config.toml
qk_norm = false
layers = 8
num_labels = 16
residual_init = "scaled_by_depth"
cautious_weight_decay = true
batch_size = 128
final_lr_fraction = 0.1
Rows from block 5, named by matrix and row number. Rows with one number belong to one attention dimension. Each number is 500 + 50 x the weight over its row's rms, rounded and kept within 0 to 999. All counts start at 0. Numbers have three digits each. After the name is the row's rms in percent of the matrix's.
# q: attention query, key and value (stacked) (model.blocks.5.attn.qkv.weight, 1152x384, the q third), inputs 0-127
# k: attention query, key and value (stacked) (model.blocks.5.attn.qkv.weight, 1152x384, the k third), inputs 0-127
q.316 067:497472521523245509468481528594530502485487528469573470523528516495446468528484483522477496500571525480529487465515671491566482553551505500585475499481464547571457534508504501484482527498542507510510500494502572567403466524431499351484712456536490494476521557402484523499523457498508547561535517520467351513422502507520495570509477553503484393489466481504501527505449507494506506465461
q.317 072:594525514507496492497502503496502505494492504532428498511445427510509468476512507528510512499509491447479506462454500468489514454582488547572511480494474488487418485489505496345496447470570457533600361462230444475351489505471513482451594495652526569499504561487461513460500488493498591524505414436706548447499490541490482520550345506519487499447544507485477501450506493432445473507507
q.318 145:508380499500479492496495515487493527501497521568493520503504512433493462466520474496476512491486512501486463448486502495522491467492501467483416502495482493465543499506511500500462465513500508491526502498511487511501494470484499498507507501532488499508472433420513482500501514505487511503484501492491501502501497516498483534492509471498503500450514432539568472518562500507498487500499
q.319 082:501511473488484540489496516506440499495455506513480499524476489491497528461512525429497541523505478567522438656535430495523521535490487483502431478533501559460553493520483560477504505511478516544495483502481456505472622454544497511511526513628519508441521471554497440489484552525492549505482495499506505501495501526507533489460483515499426482615560499339508463500497517532507449516502
q.320 090:496476459496500527492503485514523507547480470415500474475508502506511502489511527498502488550474456540521465445503509460486484004471484462509484491485454500489496538520548520519445512503495480480495530515600564494512495515498495499458489515470477488526555501395453516478478497523464510552605511487506728487399521499516516488515498511511514484500507490498496552504508495502500478499498
q.321 069:470507511459457524478556459360468515504503539499467453546535509566525470487533502781596494508513499497326471457467480565456518307518522506495518494466521475506518546480565487490468493523427561479546536500445473483512508469537486505524484501498485566491526548500459415505486518496508354437468506485474570478527491449501428377524481563431486383465505443521502528548510504498501517517398
q.322 081:585488589499508517509571466521486512536504494525503510531678555488523482651507495458502517562502488481490684502507501502466492503473503404415566462506500511500511476510477594540521370540501543487460484461565489517528495472556394504420503493576260503571667487531489522474500582498496530498470481506499515503458526508503453506441527526517507642463512471502446465496667449511510463515604
q.323 097:485508504460484499527584497469545500516464525516492531499542488499539549464516471449545437560537551474481544514492493463502534482491506489386556539966568496511549468496492513504428579473499496516468512501499474566575495557663438421544507480478408484470511496554560528499445430503461511510492457502482412497438492493536577491485495511525505412529501579507470462510204540520508522480485
q.324 067:491477496564516496518500615502485538497501550472501546432526528468484514443500443494500502503505432521501500492473500428500514568501497526504462501400562603540466473459468462396437644608462547549518476503513634522458495497448485432459494498415530438487311511486497512447549495493524492507511493498454463469579450495575584441478503542536575511536484524455508514410523501712482510506481
q.325 068:467494497485481496507508538500412530497560536494507519518445510432313478512442504436477479465479494500467473523543518520526515524509527480499473570421514458503505505412496512556497531529525630522463509479449515449510547480475486450473501454489442502408507514293477491436425549475470510480431580541455504418489496506475501506533506462501402496518482582501465534509542530463545550498340
q.326 075:270530515474552537503502490608565512503664520488490443524430519514528418508511619483478460547501561477478533484499460449514462506511446494506502505513542461506481451533567499559514570531512470429501474514441498499500511508473494517504449503435525466416538510494512489520480446591588511486550481453506499471557497504467491468451560536500489454508497459494556473524568543499455719508486
q.327 444:501552583498566587484498507495501498505506499500501514495503514500502499506501499535511496497465500512485500499500499505500387497496499493497513684485512508505496501494495495499502498495000491492495498373499495499500499501501497499502500503499500497500497501503508501498550494501503498500502543497500454512499553513571502530503467521505513502500497514500498505496502496507503499508501
q.328 071:482588533505525495518459485506524523488480586540629509507463459434507424388501536605548458515444367462558456485509480489501542530509554472477471469354475534471557355532527471525405457590462452519495480490485486467532560490562530322498458574520427480527502504510541546479452481480476505483504497576459462509479483513516485428522494445477509483500542543505526452470573494461460479457496
q.329 089:493500501560553501503512497626501493485540498506518524521473509494513485435483450524540503506483489525478485540508527496471564465478536481492535454485305482460494491500493589465507508503492484557500517519493462506610497556486499502494473500507492494350498427493442523383457502513460505471561512497468494448492516482513503516501451503526483503510542495461190592504513540499545597539521
q.330 078:509500580463539549567532508491627517461508516469469509514453395502317498548450486506429494460481397529507472484519477465468507505532516498501569436497554491612519492516500465619513489558526491594504521494483420480633561526485448478532479278512430455501500447496503394459495543492559432467483511561528445489472518510458523631494410486505465588501506564488534473447477522582496502499526
q.331 090:488483479519503499477490512460523498455525469469548546513470485479470481524499483502480542495495541485525535505507548501488436407538529450467490563477542502482541507571410561429526490463510469485507470484527505496516502505534425402484500524660515569468550505465456497491524527480512490543521464514506529488525499481495507525492594434524518491489561517583494622499459469512491475578464
q.332 090:482548505490519481546502501497415489505369486486643525487544564480510491471547566519577496499507465557507451498463463567502504487496483469485515514548510496497527616526498498503509488538503518482499477310383512490546505462526658488494499642503487512445489477518999496464472526480506454491451500539499516477508507508524508464503458497503532552503383538477512686469495524486495443506466
q.333 089:495491524478503501500562500479493420481490501489500531445601591532574500478733509513413508500528542539504469506500514474524435478514563516500493506528506444347517515504523496499444486999460509545428545504478447532485501498501492511485494388522487516544423509616475532459505529510522487453473452488525512492503509532483520510540488550501504504501518540497545513455489519500489541501512
q.334 074:497454460481471502524507527529480486473422500482580505482522500510501487518512493505489505525500457490521443494506540443489526496483455411562485491516360534496516481494496646538514472460550538508498471497517552668489401442550468473511510481464513452482514504487464516488503508462500497483494508509517528531491506476583537500406379498538509478542534474545300522500482511500502500491525
q.335 068:497506469530506495498484501442542492520521457513482591522471521543523555493595510511489491512501508469522632434542501480496510417515340486481569494499498486480506500562497502558569476520496507501492496559516496708353399463538490524458537482555501565500499475450501451431515440478502526451549500486574569546499532492499514426480420623490525517532546451489478473147533545482580500488486
q.336 075:413531463508385430500516496502501518509491535514499557518502509471496483515530501473521536494505524511492512501498566512494448511519510550491517417512495497516087508470403503501455567474540544508492500492526505459498522497513501549599498507465502562482439460537512456520447551473427484501513508495554529401509537551510396510498522482507451428499499418591525477469511462499501542524517
q.337 062:553495505446487453501462567449482391503508514538493627500473466510459531506425451451496496481512568494497482495506483601517521621485467539556543515576455520502473506540447472482504469514463553314510486500596487434470519479565458456398487504477418519516474485497590499499560505546487439586593507538504479519599496499463563489529502480503561546499456526549456524435537642500535500548496
q.338 077:538497557511491498539542486565492539450596433488410507501461500487467490510518505515514509498510467508522476525521509385488498523496557569512509513452500467534483603460496455479512521506414430446550427503536409449452504490527539525513533465478519299502500540559218510504465491511497455512524655553528481498474495545512500510539428504509575490565571484508525527506501507527469519507465
q.339 088:441504532478518499499482504483492492543453498418528470518543497569369405502509518553510542566359515498550501508308563443512458564510507489488548506374503491537511430506495474474512171444507553644468480498473537492474500514469524496472478464460497519485476830493554501449497505543523455517537475492518482502494485501316507461497532511473495517549492480504509528497437518512416463472508
q.340 066:510486513511461498475568525475473480524714538515480481516469588510508500509514504481446518499507514507473582467482501495502296519507502484534518457480501506608495478534200444478534455484503553535430407497409509502485493595600586498504490505525483426525546474500470536514501567545507512593483507597533476520509496497485530479532507530522589545564564514482501481531470553494506466495452
k.316 104:532488488999479488497505515526548502505504482555502496446366489510500469510519492507487529483482525502488508492485468506504474514480548505497520491473461491525495473510506477476540446509493554509569501503560475406477502545521505486510495480494518382521517501530518473530491509491531569493440507514413499499541482508437501487575498511519470507548458499495490499499567546546468489489479
k.317 080:582456499499527362539433482486504483584493519503464500494556488438509552506633557454506494498516502517440523452504536491509508418483502526498390510498457466497484463470473506510488469497486438402475555543491489489500515502487440523548569492416440558462529497658521393470538514533513509521498535469511846467501644501475504576521518495503512513403552493514497461578513434526497670510501
k.318 068:488440479485518498469561453472523504510460519334485585557489485466499483544485535499516517509502465519537447489469537423519497488498465456464502500429624507498472450494499541504466425476561499490625486453448494520536537429507435448502493493495525462498472585598457493530420471502529525486510485538536456522510499442420574574154521500498532469582531412523487515512526558483550514470506
k.319 067:534569462501484509468477471457459547444455508478472521440529514512536612517537497696481473491533491466509506533514437432510371490527500395494311531369447516742455418487520445477496489497263468501479556460510611496454536478469516485525495456353499515551499448449431482585481554477503520554549531515461536491507572585465552521490508525501482546525480489495686493555459503461473526508513
k.320 092:491521515545508511466545481533472428474500502496483501431503493518483532820524556446488474508505448535508497457481446650445488518509501389514441502444552484501487485480510478375473494506507537460503564491454538502517557481498500460504473472474479508499504575479529507515486537562499503513505480597466532520505509555477536497538526479665499517573534564512490457500505492507495492512398
k.321 068:467505507514485439484463532570499535509534515531559539473505511541490501521411538502453490429479571533637517409512464469480478448454498507451505433506415519482463484573497494595517472563466496508437535492503499495453503518429475552444503505498474435556534532538491576504512480314473547409461696515521442545504512497490369573509461484664543560488522496519489531411467539466503503523500
k.322 086:553489517501500488482511475494422502551500507536515493558554494486519490514500502475543320534520548677506493542509505542518530449498444513528491494487509552497495602492492501484498453514491539492518557500452495497523500532503486592485530446371463503603539521456526485500515536479507500506503509448518467520476504440501475589579460513497499501275467496550523323506502523453521402501504
k.323 096:496465524479493519806484428490511531474533532505504515543490505483485505501531484503494483485499507497489491445497496663510510511526608497552491497543488500474611489503496501507523531505514504473464548593467502497490597480509517510474496493479476516498478423510570509490504451465490408501531508500452534517491506455496502552524512531505500498503501500473522576514499479489424490486518
k.324 066:495526535493537497504522445504566349664525468509517528503494527463517556521540513485499520581413517518463484466622505512525500505621527488464533515538501499496520527520542466485464517476511453442510467498545484540461501550519413545497501551499454450634494527466483562585513512497522509461542495490500490457498521560494469590471510511542478496433532441515492716486508506502501513501547
k.325 070:420541551504436517500448447541460517546516506540571500511413471487488589511362559500551573503492532558500430514537490535506497472481541519507452494423495511562492615515573594474609493508545460507499489525513456492463424539498501459365466521419424525479506571474524495489458550677561513515517557512504507700527500499512503502501487485504495549541464583514483481485679559491483362516490
k.326 065:507443507506558518512435534488488551510538499485505498492529535497429425559444670508563527627502478508537483641542734568559541515533509497512539518478567496521486494439510541508636386495475482546435478498457493352540452482501492486508490546500482476458468526601511508473505497505499501532489509487514479491490480505508464515488524504564500512446511415508452567572441514477531498457466
k.327 320:521501503533500507484533502518500505497486500507511500455500500497494501503480495501500505499488473495500508515497503499500487483503492895497504399501492500500516507505493510501516498500488500490500499502499509500503503504501498499492503506474501507499503494491502479499491520500497582499523499511502513500490503486500497497505647507495510501493507506501500588498502500500495506496498
k.328 099:488524504473472499510499521507526523310485504468501469540469532463489488458428544521542500501542534476479533428499825490503469517485484506480592543510474605489631511533453490532502467538500481491516494513520340491489501520502495491500476485508479501500467569529523470506503527875502500519516503510501509479488485557491415472490500496493509527519514490537441476521547502543482482496493
k.329 082:481511579447537516432492489491510576492551506536515495465473443616500513579518500657522512499353502503496527439496522445506499452456472522480489498501447421476500235570504505584469529671470500519486487485446324557489500505513494490509487500468554499517478456498528481523459410598535476535501513506501513554533493498521455502549515492565500504525435573462375504521493436529567528492499
k.330 071:553467506490609508509495512519506526505534445515481508535507535521547586527501480503546390499511577483521480435467502517546501447516489643494509545520655510511460517500548412488555487539495535500536559510514503417623508457525476530577421560470551506501496489424384497454523469471509479545478515575478450446438506493544509618591528503483516635284541594552491419512510540481489556522519
k.331 074:532542524462478459465510530507530451549522495499411560529451444449496532470335500557494477375471456486574665587451481499422723457461578334510502498488636483505454525371471550438495480447491435523581528514528483497486483492479516411504540573501437531549403564503499486489524555654493519507495538477421472502539534475544491511497472575510532514490486495474491474515684495503494558498411
k.332 098:474489484382494521486500410646495503518591644893458488447523507509513490472451526465462484515633504521432430448520501461518471500494484549518472517488494507524493467484453493495459513527490474497537426498542512502500532539498485476521602473498511445506491473550466490580477482514496488507483461452501500449512500505499459508506439501517496514519534514527529546489505546536492480433510
k.333 077:481518619496543478516485508522530526482464489483582500487532491506552522505500454499508505486500512490521488516499522537487504487532312480583514501503540403305464498536527503486528492517473523452508489475501509489475504569553567521523452496598453466499529460499425511508538499474500455530489487544454431511478499505476514500549526519482504665498757528536510479496473497402476536520562
k.334 066:481377499499464506491553511498490521478503511517487516516539469464497498523490527505478527516481497536460555495504502524527514525468620434538500454567442517463543499576458483480567493501462468464489634495513477568503417500497455460531505501542424445488451470502428511499369488502414529449391536413489444472567516472503480504504487511440546480549450442384500528547499469501501474542635
k.335 085:537507437474582491366551457482501540487226475496500494502453533547520483480669504488479489495481414490499499511492516528507558497444483476515518494492503508485528373510457508519571506500513648501523490413511473622526458500541437502513700555481483517496466423484505500436504493511499530545463500414506488446537505442535473344514492461525522493502475430512557492438456516493498532502477
k.336 077:499546489510472472504506522521497500666606492515594498590525553532456501473484541476498566541479466474540466474459493571514503495477491508525539438505508498444507492458567503474478632489525499523517480540547488419550470664518502496472485528532534481658493454667433463511495514508375607498539502492468494359531497493491595510458464499650501520500535508504531507471535557522500494486532
k.337 080:558530515507503530482545513441481493521457493654501504572455477459490481477509496512495422547535601460462649500462567408496472454480503483323526489506499501629425541578501382520499482489482458496499507503464499559441508546486429553428342501446511502505518515539530540476465468541491480523489464527505473495501474527458517502479483506523528550508445468527392526512492573434441569519501
k.338 082:525520510513441519494505483492541503503498475467466563508530479503502479510503521488507482449511511498546520448498520559520499506537537498499429471447522475235470512485471550514519448552439512503505471391524582416510543454523496450565410489496510500494506517575469542508541462464512575501528489439402534496551484495476503507539522504513487485496517513494494560379491375551531519559499
k.339 077:519487539527463507430482561472489454455510476402592489458481500508432498389432468482479532505538713523536478433497516454512441510521472475471507497484434562488571504500494485495533468438496512527532516516539554498542478502515487528366762491504512539516511394471504494499503515517563398446490511522512474442498497475475528493496530488499461525253594495543531499443505496525477506613481
k.340 064:479456453546499529497454471481494537553495516520536496519554480593458630579509540513477439582482509488489507487499438516498534489481495446503599500534516416514481531514496521489516478488500448548505513498281448489533446440547454460512507482480486489591494505499555433453530494502541504604466513501568486502475498501496415599550515500495513505518512488498503504430535506494636586511566